Rows from block 7, named by matrix and row number. Each number is 128 + 24 x the weight over its row's rms, rounded and kept within 0 to 255. All counts start at 0. Numbers have three digits each.
# mid10: scale 2 width-3 conv, dilation 3 (model.blocks.7.mid.1.0.weight, 80x80x3), inputs 27-53, a 3 kernel for each
mid10.0:131124135139151103166114117136116144078129136155142150105117136145130159173119108119140129125103118089114194093153134127117143126102084135123159100105156122134064101122151051156091100152121123092145109112175125138143131109118147116147131119108
mid10.1:092110128126126157112109145143144121133151094135125087098123096124129102118185135098165121093143091137160115106125110143088149137146147089144140107145124168138095130133132131142101131123120144126145152159122153111076134116169134129062142133129
mid10.2:140115105136113108141111138100111167138136118118138113137125177101093125081122145146130081146120089107163089114178102130130109095181147098126136113132126116134103099123151134124148127111138115154107125098118121095135094158113141150122099150134
mid10.3:112127149141109144105113119138076097146144165142120148108146115133102104136120096128114141160107190138127105142100131155142115162141103120155135148112105091117108146091151166115097125108096148114142087135123085133153111106113142122149116148145
mid10.4:085142162085093165108144086121136130122121160150146110103130106119132132146129162124153138105177163124168148145106108123113136095098135124110159105156137126156097149134094118157077151126139145130152151153130133160096192125073129170075126145136
mid10.5:098128144095109154136115126143124131147116152097133138092134125105123133165122144123136101113144151159118128074131160130111134140145112127143133121118147146131127133130149129144166108152114112118155131144082145080137145100096125132147116130120
mid10.6:146063130170129062185150118085113121136117104130138132095126101126157112078171124145127090157132105121134141157146111164116136162109093174148107146150132136122151126114156129123120101113153159136127158104141136111118117122137172111114144139120
mid10.7:115128135097162126108125086129139138119126155096120136132141129133125148141125096136126109100104181128127123077125182146137132165081103142114097145075149120167132113099163115154133106156122136126124129093172133068173125111126108146160126118162
mid10.8:137127081150114065090109142147114145090155142129132135088118164093122127094134172151144157132129115125104139130129166143134130150118107121145161154126149085115154175114122128107162127154139127148149084131123124105153097163120110091132131118149
mid10.9:132147163082117193137081130083139107123145132120112131112140101137128126147083100144149102112172137123110126174133091155121133125112134126112130134120116102106194128123122147148121107134133147119114104130162054086168112106200140130150146128119
mid10.10:140101171105126152134119144099140119113142131146139089129123095123120157073112143108140110114103108117162112134143075159138122112083159175124116106133108118125124123140121142154124160124153115143122110123131127112125154109134116169103109148140
mid10.11:144162113140127125143090123121135144152161108175126129077143125157158070133106184119135147141117105170134100134150094153138157096127124146129118197077173084125127128087146149115111148135098128113130153153098127148125127097145162110130123118151
mid10.12:087164085125188137131115116125132121139130152133102152066154100099131117131140089120125111116129153119130106102183124105132142118117132145091113150131094144120118116136172102123175117119167110154105162084170132106152141155154076147125109124178
mid10.13:158112139123117172162136124114128150156085144141143141112103124095137157100128167171079157181074138166109129129078141109126127084112162153113129130135113106100154119145152150099137136115100178129106108124111119128152155123153109137138101130157
mid10.14:113118112124168151142118119116152149137133137139156159110111068122153104150136118104110131093126127150139108127165107093148181115115126156127167101142112133139112082133113159115126104116160110123140157128118117124142109121105132124120175104113
mid10.15:131142159107143172125135156119108106125127110127147085119171123151120162084157118111112145089168161132116167146139070121203087144103161132132171116105160137108131137134117108136110107119128186113118153130105133144117158122097116103112159140168
mid10.16:125135090110136138135151099135173124139134131125125148151114161163078140135159097100134167113157140114092180123127140088125115099102119122156123161114114111119117152126140121106151108136127118108154139133160161109135132135090141131128160105120
mid10.17:081159139082105126122153123123139137110113105103157109096114135183114109063158118099168131097112159134120190130139111129178081159072137125140130142135135137107127149107124150118094153117133146162137186111112099154113114162101138107129168123125
mid10.18:136099141131139137120128119135134121171142132156091131118144098130134182121131150161143077151117110128104169088139132114165162099073138135173095114126129128141102129110122107122110101134149139127127163132115160066123106139138106101099162162108
mid10.19:124139126113119134135122191120136096125095136136139075116149151119092184131126115136152103125135135089140154171128111116165104119131153093081160155127162162127108157114091162092061128138128137132113137113090111117100163160114113119120150113154
mid10.20:139154134082118196124152114094155083133144095128097148115117127139105167103128121112122146123109186163100143120120095157110164101084125139124120146156084173145106127066142101113139123136116161145127170138126131146124144131092133123120176126125
mid10.21:123160097125147138116142078160127135094130121108159101138144100157120122110125111105132130122151128112156084116095152087119183118111110120098097156101106129124122096130161091124149148138108132154110125147108121156132157083139103151155142104094
mid10.22:147119146140103160056191110141108104173093104130088133113136104122115173148130133129113161119090119139102137112128135097183127190116118096140134148098128129136138115151116183085111127180097077137136095135116148167142156150086161153134103150145
mid10.23:131121121147139075141123124107180143161132142170131165093139153139080143127152097132150112139134119141112159130088105137146087114148106174148129121124179090110144145122119099156083137155111116122123115122141204128109106148129133152120096122144
mid10.24:157121146130099151134205063139153127073141118140114138083132141152145113077147141089139121123144128113115112143131115164132095168095118127144156108142111132125140188132112145135098105109146101141131121116124124117103121130154115159111129148109
mid10.25:114181104108096112121177113124135145121158105123096117106117152125156110108159126092116145124133094120110132137151106154099133068097172135151130147112109130141138126152164085144108161132122149116126116135105100147131144124149137152144119121141
mid10.26:112103116126099167125150132132149158127149058119105127114139166164128145148111149105134123084147111101150112109141151124151150109136113098128076117145137157144145083098151139094141117121117173156124162154125102202136136146149116147145115145120
mid10.27:134156056080170101147100114129118188119127134071169131138148152128160120121107179117124128146115168153145122154124149138122156086190099088151116126112150078136141105144157108141138131123155123120110097134099108111163105104149085159140137136120
mid10.28:115141106126096131119102151183143100137114090162143079151165100132108118097177157105127128060092147118164082132106136142132158138147090115167141116100117160116148152151153163134143149156117119153135127113099145138120148093153118129142139141110
mid10.29:136133123152145094089125150155134135128143106151148071122106096170120106110169125127117135137140117132118151140113114123121093127133136144130176125111188149118093121133101129141104165080173134116122162175126144176116134117158129183073154127138
mid10.30:132148089155094139108136074111152103087161114101146138108098152131127149091162132125144117140106111120174128158131101125138108154114113117127103152133086149117147142139133113133153136134145183160147145150110123128121129183149106119155151106143
mid10.31:128155168173118068095115126117129135085126167146169121113120105075150161148131147149176121116123135110111157133113098125098156113105094135141119140119124096099120141142092140137129145126154126142131079126157150156114161152101152138107067132178
mid10.32:109156147097135162155116128122106114123142096140132127165110091106136110109136102085135156124128141104121157119110138154100164114131152162079155161130105117180111136098154113173072113141118149126114151130129144149067143096118131144064126100156
mid10.33:129094135128118097088172111163114096164148124125113136125104122138129123109121163166123117129135151173096154101164133147123128095123135157152114153101129105139138155120141112142123121118142124160165136161153135113153128132133093129182107143124
mid10.34:121139118122132157163121098093118088135117110129133150127142118134084096143137086146117120171159101132155067107125125156148104141099124185094111148096098134127145119128107139115120148134137160128109125101146129102151141144154153109118147114147
mid10.35:108189124134108150118165143116154128116066131090112153126123119133124143104162159149091123129134124134115166107135143111108155126151175104157102135119124127100133099135086147096140136153111129135168122115061106097177115141135114130133145162112
mid10.36:137128146145122127090143130097121126102162149111187120115131158170107134124146100126108127123162129114131118159115131122155127094133104133104126131115131161145118152151142099116123079147151136125141138102112136141137169160097097135160116170095
mid10.37:120107139078122092123107133143070122118092187138100154170116166124106121134134128150107141121116176124093160140151105140132102168099112129102165127104125080150144129145102169113131124140127138095141109124117118136161125120182115146144141105127
mid10.38:155157071094126117164098145114117174134150090120164096129113148145098133086128163081151118126102117122108108122121170136121131132133107099173134085135142099129125165143165145116140142068141114142114111161098121126121143122102128167122123111149
mid10.39:123093129094136176162105099125147128108090152098157114139124162124142123078129133081091176146106138143106121141102099080121148132122116137122122148134097143119157090163116120181082110098151133161118131126133113128131136105142145128111110125086
mid10.40:125117155153069154181139125135088164114087141129095093071131114145117140130138145119134137156113170163119117096157145134157118122095151172101105146089134109105156143090150166135124172147103172125136111140134127114144111091121114114119142129160
mid10.41:137147125143132107075148121111135106124095143147127091150075125127150100137119115149105129195118073111103128124120167109109129123151109119162093108148091131131127105131173120137139133122139135129155103115147148130120118113138164133127124078126
mid10.42:141139105149090123083154162095119161148107121100129145104132146170111116119139126128101128164087100121082119115132172113130131073135114158088160129102126131126113088142125141094136160098129125093144100090128110133138147137136132169112131106133
mid10.43:160101101151102159167136070132131148051157178135086119103131135138110123098102171122098177129090171137098126147122087107161128171127099117144107134130159104132178124128122075133153141114133140106122115156130136143151099165111128129110145136120
mid10.44:147124132118124115116127084116150140087118160143114121175121085106131170141111146150139147118107132131131150136117121117111092145126118097152147138140134092120139150146065169153132107145150136116114147129126157109147179122122145136111094141146
mid10.45:152134114155155114144090200081130108100144117153142107131115111131136126148169127095127140105136137168129093139151116165109141134139180164162079160116092125095118123119093207134112119137099103108109107147104093126110130131123129122109116145079
mid10.46:118133137160108091151158077100135144112144136117149151140143090131143112130154149121142101136112166105140159160096157156104128143157103127096106124148140145143092174131102108132123107123116093095140112139124111102129111116133108132119131140104
mid10.47:161095113130132123117132130088141110141116090158113109105127119146121134141136125115121081164141137142111139152098156145094156093142117131096120059134139120141134096127143114130149142131140169114117135124103118163148144105112096146118098147108
mid10.48:120131120149120112096114131138142186107141113128164076121138147134133160122148137118150105084124107130127103134112164111109108108088157139118133149127086115099170148113181156160133115129130102124106181081121148185127151118137101130160112171137
mid10.49:108176107123140105092122165121137149134153076102105150108176096124120135080139165141150116140164109157105132128156088116120165079158111108159116134094175164116104131152120109166112133162145161111144161157106140128122126049176114131129168132142
mid10.50:143138112126104109145120157094146117139095116142171110177136126143144125157137101138123108110114175145116150135084147158108136178140057100127090152111101121118118138117109137107178149121138103118093104128097140121136120092107135133168159133108
mid10.51:129159099148123105181133117113110116120124124147141119147135133142136106156151092130093094149107144149113105149144147128106130190165080138115125126079177157160172181132073126117178064162101121109105143112121101126162096098154158107163099148135
mid10.52:145107148120104155168102133124126110122162113109156114131132106157101149123139114126137162160100119153167078138174113142120112139125138158087161154145140136136089165119135168118123112115139100117106154134109121148094121133081121133150180114098
mid10.53:188139089154149077166122175143112139101124137125153129121164114140162111165110149158112166152120123090132152106139121103133095099141148082083173118101131142131094139156113160118114121133103134127142123106151118110148156132124103131119115142151
mid10.54:064130128077136146109142094093138148116112159140163127122142151137146108154125161132150146111165113129119108142122163120144139134140126110145108103156130157124128138136094126103156146132120144125150140153093149106123135130127079148131115141124
mid10.55:123102139120172126142109131148135094163092122117131098103125152174120139151133117109123138108146152108123140099115126120155159058127160137133105131120111090110139097162104105119130145121138136158077139097128153108171169082091167126110154123100
mid10.56:105111107165147077151122114132119160154122079112113133108119084128158155159114187145126165159137139140077166132122115111130128141167061106095145138150180137133150110114111134149085125129144162122122125136112109129140151130114113161114086124119
mid10.57:111140119101163112138126112132126107161113107102163154113091140159116100131132069104143108108126199161139067134143122122130125118131083180110110149170096127117112133182158118140137104116126135145142147111103077128162177129141097091166127108129
mid10.58:154123151146128157141129102126104141094156108102136114150103172141113167104121145116143126119140123079128180150127112150129118108116117163081121174101112125125127137111140126113128131113140141106134118148128113111134148168090132091117161137163
mid10.59:179098085164158073115119124103154148158125137117129094146154145098139114132128121153108141114102205119100127112133197148119135113141084151089110137112113105122136158108173151129151121144128117113103107156112128095148155104109094134156120097158
mid10.60:124126129159111118080138176130126125163113119124132122115136153157110140146119121143136132145166092126113136140099129162117105161094108125125152134144083161130127073104182167132121131130126148128107122113106120130099142151107111130139054111138
mid10.61:130139146170125138097128161128134164148102123167109141142098144129133140098139116189161106071122156109137165158131112135106118125085101090112110149119145108169109102108160084138129150118096178080117199094116140156108101156122137129118130115154
mid10.62:118156107110111168165097129120131159111165133154130096151161139095167108111135149140148139118133114084122127158127120166144139096152075135119171098103158130129104098132119102098134107126106144111142164148076135156072119130182117137120158083130
mid10.63:124134150132095101137145141149100103141129049109123127132116117158118125157162113154132079125094148145117150120123146122136153145121075139123114139099126140136140137153081139129175082156145134142115123136079088108145178102106140132154143139131
mid10.64:121101132126087112168114119144170083145084117121108137127088146153101164132159062108147140122106183140078133147142116080128142105091119191083113157133116128107127125134107131105134129135137145143115124140146143115149136126138112133133125066126
mid10.65:081129116113158162121109133127092140151161089143112172150124158137097110133108118128130097115134105104128116125111121104133162086155118139131129152119163143148081141144144158146093137112147132118143178098113131095136133145126096121132165052126
mid10.66:109125170104122180112178128113115134121097118085120128134133120092124120102146123117098109113160151125051193125138127111162120115162136116144118131136121147075151101109108142102139159131145177112117124128123128102128133085129149120128121150119
mid10.67:086157140116116083146168124148113129124114189149133163131146142120138117123134136133149047103153135110123109106090126083175174146116090127137114163124108103131122150109111167112142138097158129132135110116133154145149163129173142086135159126144
mid10.68:080141140095123162134130107129122123172098110156071138131115128068114123155086096108131120107090150164101106140150111192123139138115115129137103146125134127131101139167114147133156120129150142130123113110142110077149145145117128149140108167133
mid10.69:148104107157098143133124165094163125135079156102121100121118164171109092080132130167078130107144111087152125147140121116117122102164168096156094154114132110115118103136153106109125118123162104139110119122081155146128137180147082142136124122084
mid10.70:139140092127128164099142144122113136115154116135110118096123111108142156139148149142158143129126123080123187157104096153135063104148142122128163121132131119134155143118077144122149158115109088127115115145156121184106133111121124107107119101151
mid10.71:114124093105121149108103167109140096194144100152104133144117124150120129091114135158134076143143110175119108144138112140140117117106148131107115160151116116176104141122120149147084147116122106166148129143093107126146176117138141122113141113126
mid10.72:140114084125139139118112113121125152108161175120158135116121167138107103141118149155120144117152160125102119114117141147151159181120085132111136095114142081117154165122122113152160111134156066127118098099156130146179098111150095114189116086162
mid10.73:122135110121077109204133124118132087089148110112138151129117147084159127119144124134105104112142136128124112134126129119143159175145086090113123117091124129132120120132136087141155109109171122119144084135138113129152148131098162149146170140143
mid10.74:134115134156158067154089142139160141163107077137128112106134171137146093122127115139145107122112125149085144167089113141159068123126172132133142165106131137103146152156123144109131100173097136138135122117141099116148121086112132138137092181144
mid10.75:136143121104112136137131095138086168172141091159117157136159110168130082130146139133113156134140126138121128165092108102122141156121105141116087120109192166135090108131110113113110139145102125145118152119111139130117128095124117148096126138092
mid10.76:148126106132145110148108140136100153126150107115118132133145132149142125098115139118136131159132108174102133156105120135133131162137142139110138175137101098153121075142191160108117119125145102152160119123162148128106109154118107173111072083166
mid10.77:134144137110105154170121067179110105111179134140129150155154145113104136108145099118080125145115115137124112113154108151122126099149161130092115160103146099158121179118111143130123173132121096157118116139125135105105141105126144146157142106112
mid10.78:134136151080099189134104141107156089148102086138115107119094140076108137138136125130130129118105126118101132127110125127118129154157098123128100127128140129119095129149104169094112110125120102178144133114147097137140120138077131117129123136133
mid10.79:056142152086107125140087157099133090158117127154134125126121125108115181112122095084114133139134132140121146125164128090138165116115180139089159144108139152160090126157133132126123130114120123128107186111130131082097147146070133102081147128140